Weights of a small segmentation model.
Data: 36250 training examples, 29.0 epochs.
Rows from block 13 of the encoder of a small segmentation model, named by matrix and row number. Rows with one number belong to one channel. Each number is 500 + 25 x the weight over its row's rms, rounded and kept within 0 to 999. All counts start at 0. Numbers have three digits each. After the name is the row's rms in percent of the matrix's.
After each channel's rows are labels from the 100 images, of 14976, where the channel reaches its highest value: "place" is the part of the image that holds the peak. Only what is clearly more common there than usual is listed. The data: rendered rooms with furniture. In brackets: how many of the 100.
# p10: first pointwise conv (encoder.blocks.13.p1.0.weight, 320x320x1x1), inputs 160-319
# p20: second pointwise conv (encoder.blocks.13.p2.0.weight, 320x320x1x1, transposed), outputs 160-319

p10.106 212:500448527389505501497500360554498501497501500485500490506520518504506495500511500485526500503505500499501526512503497483500499499527503483501500500503499505503498501499475499497530505498501498483492531501452507502523500497493501500511500499500506498522501507498500500496503487498499500509540502464566500500501501500495477499498494500504500495501499503499501500500500499478493500480500496500501498500497498501497506498500500500496511499505499499414497500516499499503500530496495501
p20.106 242:493502592500501501496503500504501500500495500504495504497500500500509506500495499500538498500693500498499504520500500474498500505500500500494499501497491500499501505500501501500502509497495500501474493524509500496502505500500498495564489495499498488500499502499492498498500498506581500501469504507497523497502564500552500501498500499503500500497500502499509502501500502502501500501497491500526498501498501557501500496740499502501518500500524501508521465500499496499497499500488500
place: top right (99)

p10.113 106:430484506503477501505472504502501485515495505525495495498509496451485515498481494499466458494496478501498498501496376500501499482499533471489492473499573499462497503500480526490497462499489492591498502500499500506497504510498490524525501492500508497500507515505500498509503474498447501489472493503500511505506501512501480496503506497490487498507475501492691502521501499499497499505492490501413495558494515500533496457501517501498501470557507493515499427512488488484505506491466500
p20.113 091:507500489498506500489385493500514496502476493503503575499417536505492503499493499529499499496485499508515499501497495502497496499492483499495647462465499495489491501494489502494526494495511498515498496453497496491502500473502480503500501499498499494507506503495504479512502499499445502500498502496496494505541501521488512500501491504496502498498504504503495500501505498488510503477499498499494500491500520493502502500506502500498490490500527499509557569497503500499502501488502500
place: bottom right (34); bottom centre (33)

p10.78 119:500501500477501507558495504500504493493444488501499473500502623591503500489503503498504501494497505496494503500496502501503500504497502527500501500489503500518538500499500501362504500509511500500479503520501501490501497490500496493486507496500496501515504563500490505499497502545499503493493490499502491479503494494463491498544521496499497565500529485457500500496503556503495501496501503503492433501503492513502498498498500488486502503504512463500501491498496451477504496499504503
p20.78 121:505500503479501464493503500509500502495487499500496500499500504480502497466501499490482506496499496503489498499512469498500501485500552495499502501498504486502497500500492504496501498497498498515491499508501507479523497496496516500504487492502501500509488345499499505497498500502495489502499499628499496500503501488490501483527458531482495500498500497496505501506498499505505498483478500500502499480557503464505511510613513491470472517500501500502501493501500504501447491506506512
place: top centre (54); top right (46)

p10.151 080:495495503512500543502484487496512487580481491508488510490494490505508491509503499506493501501497484513495495501499502500503460497496496501505511543496499522496515502500509491544502515500503481500491492535501504483495500427497496491533500501520488502534503504500500474489501504498596501509498499494506491489457493367494502500501553500499501491504447505500505508499504520594502518492502505512443319496484506496556477533539500484499496488498500521500475503502498498502485485519498499
p20.151 063:503484498498522489490474468495501505491500525506514493498504480494500382492499507510497516501456493509498563536504495536486503503500508503474500483491491512498501491507500504540504503572501504500513504521485528497477514502503492500499502477501499497500513477506491584500488503490491505467546492503556501501519526500457500505516500513505502500512504499500504419501504502452525503502478526473499502500493512514505512496495502500386494537483490503490495415492549440524450499499494495
place: top centre (74)

p10.305 101:489513503508499508501517542490503446500497499500499497506498491501496509492510492512506510503478506482499502574531500480502511499548500498498489494500516492515498499503492347449497500499501503501490501514494501501498507479503505496499498493509502499500495500502498499498492500566484506500491501497428505490508507496572493492501498493502504479485589501505495508507500492506497499528504499500512520483499503504504499450507499508498525498500493500511550500444520498507501492501503495
p20.305 144:493516421499502500503500495422508503500501493498504504504502502499502538394496418513499493503481500499459424502500505499500499505515499498498501462503499640504501412503513541488527489500501498493486505482500484498680486499505501499497497503492501498499469495500503472500502503499502514500498500551481510524500501471455506481498495503486495495500501502468501498501494499503485502497500502500497578496493500478509499487365528501365507501494487501500493505503487503496526490493510536
place: top centre (63); top right (33)

p10.129 079:559499502529503496462498497498478515565497500499502576502484475495502500498495494455499505509500500501533496501490499519487508501503490495498502503490501506543513493497497489496504495499504501505534505511496526502426501460516498462506495507507497500497496512496500432509503498503599532506483495498507501515524500498502505527505491500516521545502531503500501502489497462507478503507488498497500511507496533507512503501505515499496500516501510481460501506486508489516494493502497498
p20.129 066:475497503493509518438499497499515485495504500513515483481498498501497453509505467510480498498499499501503495491498443502567497481497506494454503512505502617503498468501477522496496509513500533500470512500501495495534499573499490494497502507499500543507493556507505505538505520503496498501396518501502494501499569507509503485499492493537560500496460500526497504486503594505583491503505499500486570497510501500603497495497494506473480501519501487501440513493532504486500482501500517
place: top left (99)

p10.13 090:505496609501474500469502523492510506376502498502499508506491493506494520504496508502499498583528505498498490469500496496502498500495505508489484498507535500529514552522515497520516497494419483497501501499498513465502500493442500493507498491502510497503502503533501506496489500406500503510516499493513505544503503531500504501499500494508504502488500434494500498355498500511539498507487499498493497424505559518501498489495597500550506503506508438505503496500489499506505451509492498
p20.13 066:496498529500503501499505505462540506503499519538512484498502498499501502437514485493535492495568505498497492485586540500527500508496510501500496500523508499499503497507534505489484499602509501542489507489460507490512497507502513501514528474496503497463498501496505525494610498487534511500510505517526531526484495467494494493500499497498497498506482457481536516505500529540543470503497502490509502496496523503505504498516516476502496500490502499496482435507505496510501502528580491
place: middle right (52); centre (27)

p10.183 097:501491498495530512485503411482499498499487503532491487499516497500498449499500504470507387499519495494495529511497507488499493492497502499456510504500489539511503500457491494457499478508500505501462496500497499507503505508501488507495502506498506500506495500519494492488495488474506485511506508499499486494499492503495531571498498501533494499512495494524527492495485556494515508499497505504521499489511689540515512499502483505496538501621498504499501503505499499496500491432487498
p20.183 104:500493501519499512498507504487493499504494509503497516500522500503500516506471451501401497451499479515496506499500515437499510505502498504499518314482372498500501506496502500496503502498504501490539508512463494495511502495506482506562495502500599499500475518500498488499498513500467508498500499507509501502498496499502499501504514497498506500499504510541498500496500500498494488495509510491501501503494502505504463474498501521490498497499495489501496488497523514502526504499502528
place: middle right (70)

p10.264 081:500501501507506440500499502435505506512477509495550514496502500497500478517500506500499551500517498500500549501502501503511531490497512501500514513521510492504503500505424510504511493505501475602571505501497495502498504500487499498500504479507597448452500501502508495769505509506519502501493485510516499499520500504463492500502500501500382501494462502502498497498495475500496500500505507502499513497501498500501516497496499501501517502476497555518488501499471504499533499484589506
p20.264 054:500507510527503501499500494515497497500506500531484496515506524503517500551506501500502498496411499486514493509493499497461408508509499493478495461516460501466497506495502470508471500508500504552532489501498482503511500500443493464491503506482499495510502497494536499471509463506500509477472496510493503496507500500512510498500503508501414501498502555408500494494520501501538517505507520517506505517398487500497558500500497499501494505501466512490500498499500498501506496523508492
place: middle left (74)

p10.9 100:499501491497504502501500431519503495483503497496499500463500502518500517497495499505488494499502502504499500495491489503462501510500487489516499502500498498496515506499510492502493519499509502516500500501494517502473448499505500499493507502502514508491490493499499499485475499452505501481506493501499500511556504511515503506501499511494499520498632504496498502605501535499482506507494500501498472433498589484472495503507501500503498502497495501465500503465498499498504495480498511
p20.9 079:510500492497497508468508481495515502504518501500503503500544481508514500500483497506477532496364497496502631590504498499498501500502511465490499500516496510509501481497504504542506521503508503500528508506502538505499498595499331495488492500500501472462527497502498502474514491493498510497498501525528500498500478524504495482508497481498502501493548486428461500515500505501487478506501500486515517516510496485503506486488523504495490500470457499488493457492505493517476527512510499
place: top right (51); top centre (49)

p10.209 096:504501495507460497483504473489499502487538524441513470491517500463509514567518570486494503499509488500486529500498500507498511496511498490494517463489498443500500471494527499501499511515506491556501501478499493549499512497506480506500501482503500512498510506500511498497496521501535500498467499492495500494397481536507504500473501512562495498554505499502498502511504499554501498499516502501498504502502488638502500500502497501495470514499631501568491488505501508491494507504499501
p20.209 132:502489500534449528498493489510523507502499496499501495494497505503519499504505531494473493510513500516501461501499516508493501516500513503497499496520495501498502500499500501479493500506501501498501502499505499507501498500498495500496499494502494505496499499512502499486497496500496497507555502496500498483580504490501502498500499507500471507503499499538469504500480501500501523498501500502502499507507500524495553509455478494512515486494496496500484500447487498493499492484508498
place: centre (49); middle right (42)

p10.261 084:496502512513518526499506482486671499505513507479499496496503513498501489500500509499492517497498514499530548499547500505493499483503496490662503485487593498495503505500493507495518502489517505497501502467598504499500494504500492519508494495540499510500500497504499510509498482503499495516621490498495500503500491489476498504498495501501510490499499500494501497533503471492591474499495491503503501485499477520494448504508499490487506516494496487513484502441423507482422499507537498
p20.261 069:341502492506508558519503501502487499498496510497511504424493576477499513543468497509500469494498502500493513554502494501504508502495503484503516507505520482503503504423507497499544484506502490481511472467505476499494502500505499495496507498500512493496502492504506505485571512461502495499492500498498510499511480518500510521488505517513498528499573630502510514510469468500501500505489497608500533506501500500494501574487504494497497504496495491470520487495501504433496499498456513
place: bottom centre (33); bottom right (32)

p10.58 079:498499468505503538500499478502494506525500508502502498502498496498475500500501505495499500500508496503494570505495510504508509501478504501476500469502506494485575498505476494502501480503502499538502540561484500488515491494437491516482575509499504510490497498498499505499504508486501499488501503484499509497508498464500502502514497500504464504459515494502499500480481500500509487493468506500502492490500546531505507499500502510495492509500500504523421501533503501500492427502513501
p20.58 068:500501499503502500490501506497508515526499518510500486512498484501459467545518500505489503499494503500534494501525518501512482479492495502501487512519505498496493500517499497500495505500480497500501501501499507504458501498500514418505488502500413491503502500493495502501523456501477499442500500499408498502494531492497479507500498474459497487500504515498497501500500499495500501495499512500501502504498529494497502501501472455499500493500499570497499519506494501497505499502495506
place: bottom centre (66)

p10.81 077:480497525510513465516500500494484496508500426499497505480497490444519432493503474502537498500493494498528508500500501503502513504500499498492500484484479493502498498512498498501487500540498499501501478511504502504501509503497493502479446500486494500477497495500506485495487505513501488501497497492499497498497504493497489500494494497484467507498496519499500518502524485500499499496509496496498499496488496502510501501499494574504498484499503500492523508566494495502497488482499497
p20.81 087:500497499496501501470503500488499536495502610501526496502505566497499501507499500518499504504499497507500499487493496503500605492500582500502499500499501500604547500497501490498491514502572501499500499498501502502502503493514499498494502504637499529482504505575501501518501498460499500522521477495490490503500508489490498516508496500495500513503495502496509498500499500494499490499489496529502488491499533497494498416498502480500503502500505496514493403498499500504499500496518498
place: bottom right (61); bottom centre (37)

p10.189 158:498284479456505496507500470506500495484495504500502506508500506508500494501501498490497494500478498498503503500511504537501501513626503502500517543497499499502500502502504496528505497500501502499501499502496494505347501490507498492500505500507500501504498496504501502512510498527500496502501500499505500502501506489518506500500541514521500500512505491362499503515498503504502489522499503508501500499501499500499496508559499497499496493506493503462509504502501500499500474497493500
p20.189 211:513500501495495481499501502503767500500497503500502501486503499500500492502500504498488503501502497497500499501508515495500500501501495500506500517500501505500506534496505490500496507513500501500501500503475500500499505625500530500501499500499500535500570489500499504499502500499504501498501500479496493490500489454500498499496478525500596499499500495481541500501501499482486499500494501499499390486509502509495500500484501500546501655503500539500500494518496501500502496500500409
place: top centre (46); top left (46)

p10.146 095:489501499500499504500504499504474502501496466446512506532502493499487506496501657546499502499497521499656498501499464501583506500488508508524494499498499514527498507513503510595496502486498429496503493513515502503501502500513495505500515498510499500496488496512573493499493502495501502488491514484485502510494493503498453500494499502500499500563438498515494488493504500503507502483500514476561492503531507501573503537502647522511501507501502500499496481483515471578514479504544498
p20.146 091:499499493539500510501500505504498494483499509499534501506490498503485507484497500483527521543500509488497502487500496531490550422502504505493502510532505501500504508492500500494513510496521497500526499472498504495497487499476503488501498492509500500501494495499497500494512495498506495507500497502480510477509515448498498497542502505501498494504496488500503466493491462492500503498493505497492497502502501510509503498518508490496501503506507498501503495500497503505494497497503590
place: centre (36)

p10.251 103:501506510507501459507499500509500486499501499487468506503612501502485499498511500518422499504479495506501497480496519500550510501472506500502507501500494502501501497564468500498510499520494498499500500507526484504504504497477515535499506508504504503506499393503507508503505500503499501496476515541486500500506505504503485525519493499499504508500486504492506501501497496499558513503492499502513495501510502500516502490507500500488542493497499486501502497499506500511484505498487500
p20.251 101:521500501500485540503496499506493470453506503483500499501597499499504509492520498499496500493548501504501275500495494495511494500485448503498495500475503500501493493499489482500499498499504503498507507482503506505459485507501497508489500501502503507499490508503508485497497504497495568502510502513503497495552542531502489504497559500499499502518493493502500510496523509480499480504494508500502503582496503518563503495511480492469521509479501502499500490483526509499519498501508504
place: middle right (69)

p10.11 075:501495495499481498488504500507493503493500344500498501494455505491504516499501513477499494497495498504493500501475501487498539499491498525500502513500498500476495491502499495501499502494509548503500503546500498508488523502512508489517507495495492500504503495507500496501498511488506501497484489492500500499498501502454504497482518490543486519498514502509499616472529516504511499496570502550503495501508498508504500496502498502479504500499531496503503495500530520507512503502504505
p20.11 136:494499458500501499511500500505499445498489462377498501500504500497503497501495501500504496498502501503497501509494504497493499500510502506502500500502501500491500498455499500500501488503506498502497507501501492495494468498498500500499501500401500499499492500500495500499499458501493501496501501501502500501501500495501500457498499507501495455500487500500501498501497502500501500502514502508476502507520463500461478497499500500500507505500500501450498500500510501495498498500507498
place: bottom centre (84)

p10.111 122:689489561492497497499488528508558499462505487508494494505508505499642503499499505502491500583497496501503496526500456508508496524500500497500499479500506508501499469515496531489501487500492499567499520500474500517503500503497488532498499502495504525504499484507500485500501508548495500500481509499500499502501495484518428520522507527481558496505504496497488502502501592494502504500495498501503505483505502437485486504504506495499505494497540482500528502501499499523499506515398506
p20.111 107:497500500508489498506502481500501499494493498499499496497515500500465499500502501499465520502500509498503497525504488497497461500521517500531505520500497521488499500465539494553498498500504501521502499502508506514501502490500504495492482499496497494511468497495495501506512505520489500490498497507498498500515506501521488499502502501510501491499473574527501501498500496505503500504501537492500502507485497503496485506500495492516494519500496499500465499487495485500500498499508511
place: bottom left (48); bottom right (41)

p10.180 090:504511500502499465509447496499553478509465503500507496493565473496520490467510534480492501510490634501481520504501462502522504494500584500500500499515515489487501500482495505483536423496509508533515500484489503490494486500481483501500503518506497499501500509505488498494421500504517504500523521495501491474502500391502489487549485483493493501493507505502510517497492562510524480505494509500492500505494501517513493506502477501516493508497503500551505506500498501502503487522490493
p20.180 124:503460496502508506500502499499499498482504500500497497499517499501501500499500497498487487500491502500466498491506493499499499501491495503501501499479501501500493507500493490479495502487505485504498505500495490496499498501499502481501496480499506502499500500504498547494468500499496492506500496506502499543500504502470498479499494493500503499496502492501497500501503492496501500498497500504499499529495500503473492500499513503471501500504503488496494510508475503494498496500494499
place: top centre (48)

p10.94 087:504500491476494499464470497499501498496474499473503458490500452503521500500499501501503496516502519497504532501465500508502496493489508503494489501514499495500497499505484459496512499499502503500489509500525548484529506502500489515498508505503500500473500499501508493535505504427501508495507499504502498489499450496493507500505500486495517503496501504495506500501496557499504497504503497497490510507548483481501495488500503484499510502579492502498498457499497500510497496504501501
p20.94 107:513511653494491513515520500500510529500503500502511504495444500498503478492501490499515500498493481480503538486499512512506486502498494505500489395499502513508500500500501498500493505518517514497496501474500620497499506500499485514501497476501500528509509498499486505468495500548498515499501495514499500484500507499491498499497509490500500508500493503500541518505514486500490502500484498501489495497497497496467490475474496504501302501505497502515551498501457502501495504505474511
place: middle right (63); centre (26)

p10.145 101:497502492501469502502498499496501501429497501497501504500503505500506499626466494421500504490500469506500506501492499504502500493497504502482513500500531503500526507500501484500499597495504505505508498550483497593503491497496513501524518500500497498498454500498504534463506523502492574505498500489497467498507500495508560498484511443524496507496499495491671496490487495473496494504500500503499501503500500500488501505506505500503496478498501517502505509496542582503500497513519657
p20.145 096:502499505500498500482500500504498506490507490501500500504504502499503500514501499481499491503500500500464507501500498498502482496496504508510487500504500501507477499499497494515502495503531505586516501498500500501500507508511505502483501502502498501509500499502463500464500505536495501475513494505502526503497501499521503498494503502516496516498503492474498501498561500518498493503500501498500500480489508488500501467518491485501466505500498502527500512501506500504500500506514500
place: bottom centre (51)

p10.214 107:495520501500551478499494742498499495500503500497493509503504503478492508444497509492497487500490499504460493442500508500500503482499496504464438482507487501503504480500493508501510509484498530523451499501519505497505496437500503502500501492497455513503501488484504498500511499498501499497538477473497500497501471513506495511503516498492499503504521516496502502451498514503490494499499494496497506500500493498510506500499501480490500499492499486538501523496499501500538497501503519
p20.214 113:500499495477498421495480513506502507500500498500501494509500502496488500494504503511501474500504500525494489495502497507498501480497508499495518500500503506510508500500583500498500503477514503501513461494496500517507507496500505498493501501501503496525502500500500525505506500504492498499501501464499498507502475497559491503497499564515497509500499479502492512497506507483296498497505478500497505527506496481501503466514499483501494482492511495490634562519495483481500496499503500
place: top right (99)

p10.64 062:488502480501498565500473532503506498460501496439473502502492506501510499498505499474506505475513515500542499517493494502503493500497493499496506504499507504492499500501506504501490504493464474504532504496498504500518518496500501509499601470493497487493478492499509500498500505506500497483509497562503635595504499544499505500505503496503500492505502499530514543412495493510512499499493468518455493455503502500497498498503508493511495493522539476490504455463500481492500489512412567
p20.64 058:488505509500499502483506530425516395500500492503504503495495499505506497503498504500504513489492487549500501505501510544508478533484504511503495511505509498472499508505500500500505507485503494451466516505552500500506487441502506497498500517505474499540504484531498498507448502512489498483500501502523505505490501496499607500505486526495507547507538511501503504500510503500501499500512501495505498512492439508524499497504479506495499502499485493499535499500501498498495492484537494
place: bottom left (44); bottom centre (35)

p10.294 081:496535498497497506505501546505502500496500499508502494501495499483495444503497501494502498495497501499521500504494501500452507497496499502511508499501512489496529528464494494493600499482530497501467501480499494503502505499512548497529515500505500502490498501503497499482501505460497502405490497498504499459499499503504498503506497491502533500504492545496505530496505498592497510496627517497497523509495501468578499513501511495507519500493500509500495510501499494541499503497505503
p20.294 077:506500503501499503482501511505507499510500483499498502500501503500475477502496496503501499511498518489498501501511500503487529477499509479501497491492500498519491503501503500503511501500498501505477507501498500502492498502496503501496500502507499501495501498451491502493500371506481513486491425506479500501502514499466498499485509501501512492494495495500506502489492516500490505501481500506496500526499520494522501509506488513501500506500503498587472498500498500494501501499500507
place: bottom centre (78)

p10.277 069:501499504497498533495497498500500504482522506502491504540501558485506500491513499618506498502517449501506505493499509498486507499500586507474502501471529484497517566500512501538493516523484499437466526492499516455496490492499493546502498513484492489498499502516501486495500425510504505500499500493503473523549489501495488501477502508457535497547473492504511501514496497507503506500500502494535507469502500469503502493500523481510500477487528488526500553527511500502493503498405499
p20.277 063:483498503470505497499502484485499562498500502497446523496496534501545496516505354503494487507508509499498485514550502495508507523393498504513498501498502497498486498508496593505566489487473502581509498486505499504501499499499496506498499507465502514491501474449496388498508500506468494494476559499520572494511503490499498510488501496493495503489507495498495507530500479441365497503496500494588494492460494503508502503500498505503500499504493518495491491496504504502530500528498442
place: bottom left (61)

p10.1 094:500481501502505514628501500500522499496495503496460496441475548500481500533478511514551501501504501504502501535491585500502500515502507505507503500529489503430505507484467501506505497499501497494490495492525503476524488499503497520501501500508468492498508498504494515497505499501501506506512503509503496500500502479497484490514500500505505507499498503480504502501505511490501520490500568504490525500517499464500500503535510499540517496475452500514515500490493493498501450505501501
p20.1 087:501536501505508507485505508484518495503502497498500494498533498500510499504500477525498501510493587510485499500499511441497499483505499495499508506492493505503500510491498425501474509587501523495499527537528496501507501510464500508525501503499501518500497508516529496499432500524496492500567499581505497525502520493498533499506505496492504499491499520495497519528494489501495498504477429500508497507508500503495499501500499491499609505495495496500502466504513503504500456505506503
place: bottom right (50); bottom left (46)

p10.279 109:506499496429500424417494566502500481500501500497499540489490500477500481484499495505492554563499501499495501507508401501489489488498499507473517504504486504504497497489483495496510507504520501503491500501509500500526559501500500495496500501514447496475503502488499487499515478500503476501495502498506499495488502492501500526494496513504539504500477510505500494497500481504505493524473500506505393505503501496506485504536478499496491501489499504498501498498502509498564503502492485
p20.279 103:501506500536501523518500492495500498490484500502502499492423500503504507492497501511509499521479511496499501533497519510477496500501509504509497547502503340502507496505480504507498513498505499504506501500464523495502499500499505510509499513500498498500506477501501502499500502392487487500499501498542506501512494439494498500501507508494502489499501499480494519500480506579498500504503512499499497503498501500497500498487501499700508510493457515498507476505454509508503523479500495
place: top left (100)

p10.246 096:499501500494501500499499508499503521500495506495503516497500489494499500562498472503525500503501488539443482509526504467511644504513502500506501489494503464500500493504501507506492486500502496504498500500483503499501630501516455516502499500500495500486501498503500494497499477512486500510502525506497479499496507447483508500501500452483495475509505494527510500566490494506468477497503507502498477478506501406505494517508508505544506493498516494498495509503508503498503500486497467
p20.246 081:536407501500499500512502494495489499503496493501496500493510545500497501500506487500460498488500500521509499495520495495498501497501508500498505506510506495494502461500425501498484530478492517495503510505500499497389505531502502499497513506493478501551488483501495472499487499498497499500507505491493509507500479503694493497500492505475505503517503498496488498508502544499504498487506513499492502523513501502493500493594495500462492509504487504500532495493501502485507492503508496
place: top left (55); top centre (38)

p10.62 079:500514487497482498490497527496515497500487498509503534618502501497491473494516491524520500500474505499491523496457491521498500499511500493586570500501692500484497539504472495523503538500499493499500491499477495473501457344503443497532496464496515490518498504507504479504498500503502492483509518514496504495497497503514450494472502455505506500572501472489497498509500502502500502502491503497504476497484507449506505466527501500501503488502491484508505568490501497500496506541506492
p20.62 083:508493549512495504497516501495484542454507502504503498494495515493507494500497495501488498572501503503492510497500503500504486500504516499560476498491501496505500501507497504506554501500504465497460496488500501498507490495493505546476503500500497495498507502500496498482510500504505526501512502501501497509499519550504464508499498500503500509499496493489533529484506501493497501511532456516498501499500507469500498535491498495500510513494502496555497561474500500498489497502500499
place: bottom right (70)

p10.67 108:501543512501500497465574478412512490511497505480507500505502536498514501519497488500522499504549502500502505499501495479500539492447540501492501522436497584518502496500500497462503492496500500479502497558502500488497500496505532509491498499501496508497486515519501502506575505509494481495506510493502500494453497506491504501489474572502491594503499503505495500495492500500494496498498502490476502500502498498490501507491499500507502477457501504499554529499505496482500513489501491
p20.67 122:451452497497495479489458681518500498506506497498500492504504501499503473500500526537503486473555490503498500502502502493500500506559478501496517522543497497482500501538504567510497502489492614500500503474415475492603499493471498537508498495497507542520490501497503497500560500474488501503483505496494523494500508491487496494498499488461519487499507491413500594471500498497500469499467508500501500506490500500500470503545500501456513407550489501498535499482498500529501510418498509
place: top left (77)

p10.52 086:495497494492503523512491584501558470537502498559500496494411504435500501492495473492486547507500498501501490504507491538501500457500524492509532498511499519502502487509519507666495504506497501478497526502502500539531522473553481494500501478497538466498509503618492544498500546584498496496499515483499502495508468506507494499489500452502499497393519497502500483505500497520499510533491595493500487502492493501457499498496542495523562504505503495507494494497487489498479474493494499
p20.52 075:501528498500445562494504500495530502500500503501529357500583494508521499543584504485497520511501479502487518506506492495498501454573490503529473507517498495508503507474496484495506498470507551503420488482497498508495504481510526506491469504499500506506500501495499484499517501515495502499497494521510454500506483503491514494492500501500511498487519502495498410497575500504501471500494505509437489499501504502534524531498503502506528498380420499499503500491500486486520495498513498
place: top centre (65)

p10.8 076:506466463517485533484496499503501523502428498500552504503505504486498494503507501501499520481494506484490498503578518502498488523531498499491499501515500500460502501498493528489526505525499495490400454497501499498502506498473428481502499498511490497490473505433483506504471553454488473512510441542500506501579591497500499515394506524521500496407499522435509477499501501539498502507500502500496482500496483506480503500500510496464548531547499500444493537493492501497503503511504501
p20.8 058:499509502564494457501509499495497507479504532504496492503489501500492519499471480492505504497494573471520527503498543491489531486489424497508481478509528506529501563502507500502500500464501518500505508499539494497493497499504529452523521500505500500493461515503428504500511495500498504499516504505500474433496495503478534516517548479517504499504548500524503502498496514499499511477493498498504658496498503525463483489501495498564489496493502502501504550399565459502465520517585572
place: middle left (94)

p10.267 056:453496500513474528485496471492506498500504371483496496491495509500505507489501501502500541491499502513501503510474500395540501499516494498506505453497506493501522498491491496575496484496533499492499469587517497501498522492509490494515496500487514513494501484482466547497514502574482564526507512493501491489548481493490516516511504501497501485511487512496471558492538501561494505515546485517496503499501500507500499512504467503499500492492513504501497500481508491496499486498538493
p20.267 051:491491500500493503493493501500492604496451489499483501505497483504494470502488499468501511489515494505501499481460477497575495504482499512495493503493445506493529490486502501504516484503503505487500496502503553500496509497502498511514501504506499482515502488575497508501508489500496493495503471511529504506501500526495501501514487492495506535508495497501502525517497491467501500495512512501503476510490584506516502503500497511494547510514499498557496515499498497492515506492570484
place: bottom centre (84)

p10.282 079:478495505545492482515500615506511499492498494496498500492497490548514499500500481545483503497492500502516493462489499522500498502486505490497511503500501504487505501502500545591502502492506480499514476499500479524542489543500509509500501493500496498493463507494500502499500499424532500493497500500510463606442497501502501502506504480484498500503508474523502511488493480519512499527489476496465523512496553498567504497505476504484505489506517499562652526558507539499504498492500504
p20.282 083:511480478495498500499481503502503493545506500495488492501508503503495502504499472542462465501506454495491507494493497502508491509535491498510499511439486530501502499527498498498503514506493504493501495522496500513498481504498508503484488501499529503494491472502500518504501500507551495497506501473508482500501499460493461486454493504513511501519499485500505500547526499526533456509504499511501498506458500500425491483508496507513542485510537503463494506509494500512502412500488496
place: top right (87)

p10.118 102:496402535365506500502487500505498495486501497504508499542504501496505495501488500475457505481501487500500502498490499565509536517491467461548500496499505461511501502503484501496357494498500498500455499507474505496482505499528499514500503492501500500534510496498479502493502497492505375503487500500528500500500500491495497498500509502516501492504500452466496504514496491500490491500501449499506459486456483502505501500502499501500504507501486500506523493522501502500491531477517501
p20.118 099:503495501493499486499500494500499501505514503499488539492571537507498470526521471501499512503521496500497504440494502506564469503534426465504488477490506574478506446503593506502492498494498451473499504577498497503506502502501518500503499524503489501500405469502497504501500500504507481493493497508506500500499395432547491500503480565534499498501505504508509502500506454500470501506361502497511594563503479496495478504532497498329496501501500498500494504493518496475498490495502500
place: top left (83)

p10.66 102:500503502498502499536500397496487501507500505495505457500497511504501493500524500509504505498494457501498528508506487495495498498506501499499497503500504501501480490491507518501440507500504504486502495493498500496516500505495538494484540508498493501496495504505498502496499502501495495532494509499478500507503545499486522503496505477502504496506498515500502489502501507500512491492531461489499494502480500499513633489498501494520499505499498498501500500500477499470280493503503499
p20.66 087:504487503496496506501457523503529502508501489451559499499499501469520495500510498499490496530470494504498501502518499503521479523500470499500499510501486501515553498496501600503494510492524502498498476511497496505486500500489500500506550503482500500493490500501513472497500499505510469564433502502489494500444501481529502498501501488499512501500501506502499500496497497456500497500494508502516499498504453501499498497502493506505502483501500488478501516500498500498501498502581503
place: bottom centre (76)

p10.254 073:497513498466574495491557450487493495500492486504461495498495487503511508485497505495500504489667482521498506504502536480478498502503498493501508502498504500482500498494501484498500500539506519502499501495497551500493524498497523577501504502541509502500499501495567504498497533503504500500490500493501496516507493494501442482482503501493488496541526497490502437498500505492500501497506475507503499601503504509501504493501494495499544496498490500509501493496495493500498503465502502
p20.254 075:540505503498486506503504499504505500499501504500492499502500498499501493499503500493486490549489528522501564508375505496495514524505492504545498500500435501502500491495484491471577506508498482533509503487496492545603511499533499502429520492499497500506499505504498497467501498502508543493499496443504505502498508519495500509501502504515476500499502516506501483506493468474501487496502503507486494513546501500484503510488524483492500500515496497502500505493488521506553485516449577
place: middle left (52); centre (47)